Rows from block 3, named by matrix and row number. Rows with one number belong to one attention dimension. Each number is 128 + 32 x the weight over its row's rms, rounded and kept within 0 to 255. All counts start at 0. Numbers have three digits each. After the name is the row's rms in percent of the matrix's.
# v: attention value (model.blocks.3.attn.v.weight, 128x160), inputs 0-159
# proj: attention output (model.blocks.3.attn.proj.weight, 160x128, transposed), outputs 0-159
v.40 092:108174116166089108200169132117157104101132091132162164106117166141130116158122139131112113126112185132119103135045073162121129152140073112115090128084121111081164102157120171099105095061121133131096100161116165151121093072110111152132135168126045101151156104115149162161133152144092116085148096157146114173162096109121157121153086059043129114160157075105157078123148148052118107096078135137112127156102144181133113111128153116072127154162085151172161104157117174097100078132082050
proj.40 097:126149112119154120091136128154075087160127130183091118145108090107168085124033135139124186167102145088143151086121086115147104080072123130086156053134096141107114129118179104077109131102144135062178091130126154106131065098160159072098096154079106136112136197160141124100130134199168160171137151170146121110092199143147121186072118105152082149096139133149117171153108185143146130125100141087129175121139100126134165110126163176111132124115171120141146114139137098127074202173173167
v.41 096:109094110144105099100178156101106199160121072104150151095112109172089118167104098093094094174163145125126137138041140079109152164130135147109164143141171119096111102157143056117132147135095168083130166107147046133095108130148152084141115082143099122133147099087119138129078095116111089113098133112046138112147148077117078123136091108120140142130135188115147113171162084158138198098152111147138130135089082087173153082100104162172115127132146152075092144073245108150156129124121137
proj.41 103:098152134143126131186133145131124126171115130112140085152176140110140121081112127125102136107135147129149163057145108090086098090147046080171124144144119118143111047133138103184131080132170127076187169116109121112127130153109089194155157124153175118129108160067141090192126255084175131070127131147154162154179086096135171105128178086174138098160113126132115101081099129125143093184090099136105114147089115129129128138122149120124075181172129127123146083176080156129158126130144088
v.42 096:106177117132132143162144155142102149057170125111114137160109182120177094154138110127136139108135135125101066137122156168101109140131132123130098161116093084146090144205106105156081168211143178143123126164097115125146125144132133109097165146096163185175157076131118121187136158154151137085114084132152152135155133165154122125184166156175129142099099115041136091117088122147086070095144209121172132124149135131092089132181101105101150196147134123185107052144143090151117124134171039
proj.42 107:107172151127100114092101142094127131177152168102093070137125065132097160131102178076166097123092121080070117123168126127139146110172151120172184156085129133162142133125098141160135221107178161139127096177123060110141121079099172198110137132063141165121163160135138155066081090110095168111147123116108066172136146115136164148203139122136114115114167132155113168112138142169144126134109092109098170141103096098109109098065080137158158108075155118177162138124143092190073154145157149
v.43 100:151145183178126122127177126134133111124109077048125122100115109141070100141195143141102070154116142131110146138082126178112156079136146140098147123132093132136101136187125152119124158158102106170089134157110125140121124181175038135063047172133147104113109138122144142104180120137179172091125152149182117139157131116104146191108148098112137085187164104142179105195074102125094133132085124109125159122060095187118140119131115112129097157109154119125124145166071157049198102109091110
proj.43 103:171117112134108118148137115102151106129159178154134144166122086091173108140076088144150241154155132047093098177136156103114100100103145096123124192156152171149108148152133128147103120137143101071110134152195093156141142129160142089166117047113117181145143147130148108123152171169081176063109151066105151089148208162109109071116153172109100163105106155169086134123148182112105085175144134107144134091113133196152133149140147104165118186122141143151095092103115139130107134067136153
v.44 107:158191088126131128160166102112183131096177123158147134111126165095110161115119188080115138149111152077123155176171104146114162109126135146170140117123063101159096112111089157166149118163136094147136079088089154119117115178145202164147127162115131123119167114097201132103187195084156130107097145089161102181107096182110163101094130061098092112165153084107157149116131106143081072147105145109084144149130126223093103166149144114125157171091093105127127161172057127089151094117107152
proj.44 115:117122142135144154090121090108097126186132144163068097133128100088135141090158068132085153125136124107085132161085169126174141104141149124068115127100148133118136211092104096083084156106137149160093059200075128138110146093190107149134176100096169135141146137127102115119115097197104119145162118154118141085120151111128090175131141133150087139155110118088072098092131122064136123187166141172126168138155124093141090106203121119142098159146164117124199130180112172119185218180102135
v.45 100:124122087117100049215121097167133156108117106117162159155160136126106112174135190120090039126151101112135088149110096131078072108134108098195150140101162117151119160086137121142085110083143131102170110078199132162179087113129140149113149145135186112163125165122151135166140107146168092103168083202177077115180106066108142119130137135164109144171057126063136100124121134085148137099087138138138079140143112102133138128129178136080137142119096137074101107129125111147117105159179195
proj.45 103:133095135127139152137117161099144091188082141146108110067119113066207130092159114113134180138118163203158143067141107113070113116185095138113147096118082099151137138175115113083132105167213108160126123151062139128133120148069136125158144097106128153102179144193088120118125153106154152123163202161183123113069129129088135127055135108147130146115163071194174104155133158147133151094141127101112165118098134113065069133096108121180140154182115147154116143102088108143094101148116086
v.46 102:146131123111151150143140097058149128124135159119113163153124140158224146052149098122141126123181101081090156187082135150098079138161113137193127104115157161133120133085103106192208167143120155120112097182120103199106161133139132123090045133159199146096076110150141127130084051130139095153126130141152117173157136066125137096129125136144141106123142173123114059190179078154116087104132122157145128168129120115116147120163155132110131082142139173073109106178144190100155130108124123
proj.46 112:115075092146153138160171081084118098088180143196157086155110132083119121171091148130097093110131143130122088116173120153141124102133159162091118161131091073131186127124121133134089123108204114121151158125089122118130099081087140177150171083146187118137131113102113144110192154103158124173116171084136083099134108144116096097107138129111084089141135157139086093117143107131165114142118143154127135173089183135138151165088152148160032153157124120126087164127150181101019163074047112
v.47 090:120158142126163087095176150056140122131175102114163155142092133089087144152084149201106099096134113108213106068090140167109150104137074098166124126142097106145125108116169132156090121134186102128167173131219086166152140098171158138125095146168140081181115141094141148140154117135109132108157178118062122148136149143132116130089107123200139104051182145154100111118157110103190159140139059135137099176128163092132125122128107108117079154161134199162152150127144073074163110104142126
proj.47 092:088111104117141107119118117165168151133137089143139082080121184171162080141097117153121092123106216108123156135098147134094138163150120087104107167106140106143134157145114130087132155116175138146092167172152193075116126130115107110112092153146110244095086155100108133168165108189130104136128057074185118096121106111057169077055155124154095122160099166069151071143106119126138139088145131110172179099081096170090127120154171110184123134151164131165139103117130095119128126155168156
v.48 089:134132104108161161073168142138159129147115168127109116198181038166188121117115167128123154125152139107097145115146139118134083138121135112132083135113127176097222101107202097158142094089084142094104089110187129120144111137090121139160162128119159148144140123115075155146071158122112120152203156138120158139176120151122142129102123150143145152127089160101158128144224126207225156166131092097170084117132108063099183175131158119123110111124101134162191136105165118122149161143130115
proj.48 100:177092118089126104095090159096175125087158069132160148138123187139098109097114131072152108190121139168184072112100161142065117122079125111139145111143114093084061101129157195105123149151140135119137165128078136144158091098103071099158113080182114112112126103133054094124157151100104126181175115104110144145097095092139166176142171130099107163204179142200105104081126138176154185121063140125133111113124124120152201174106108140091121113116135127074124145098166107104104104139149105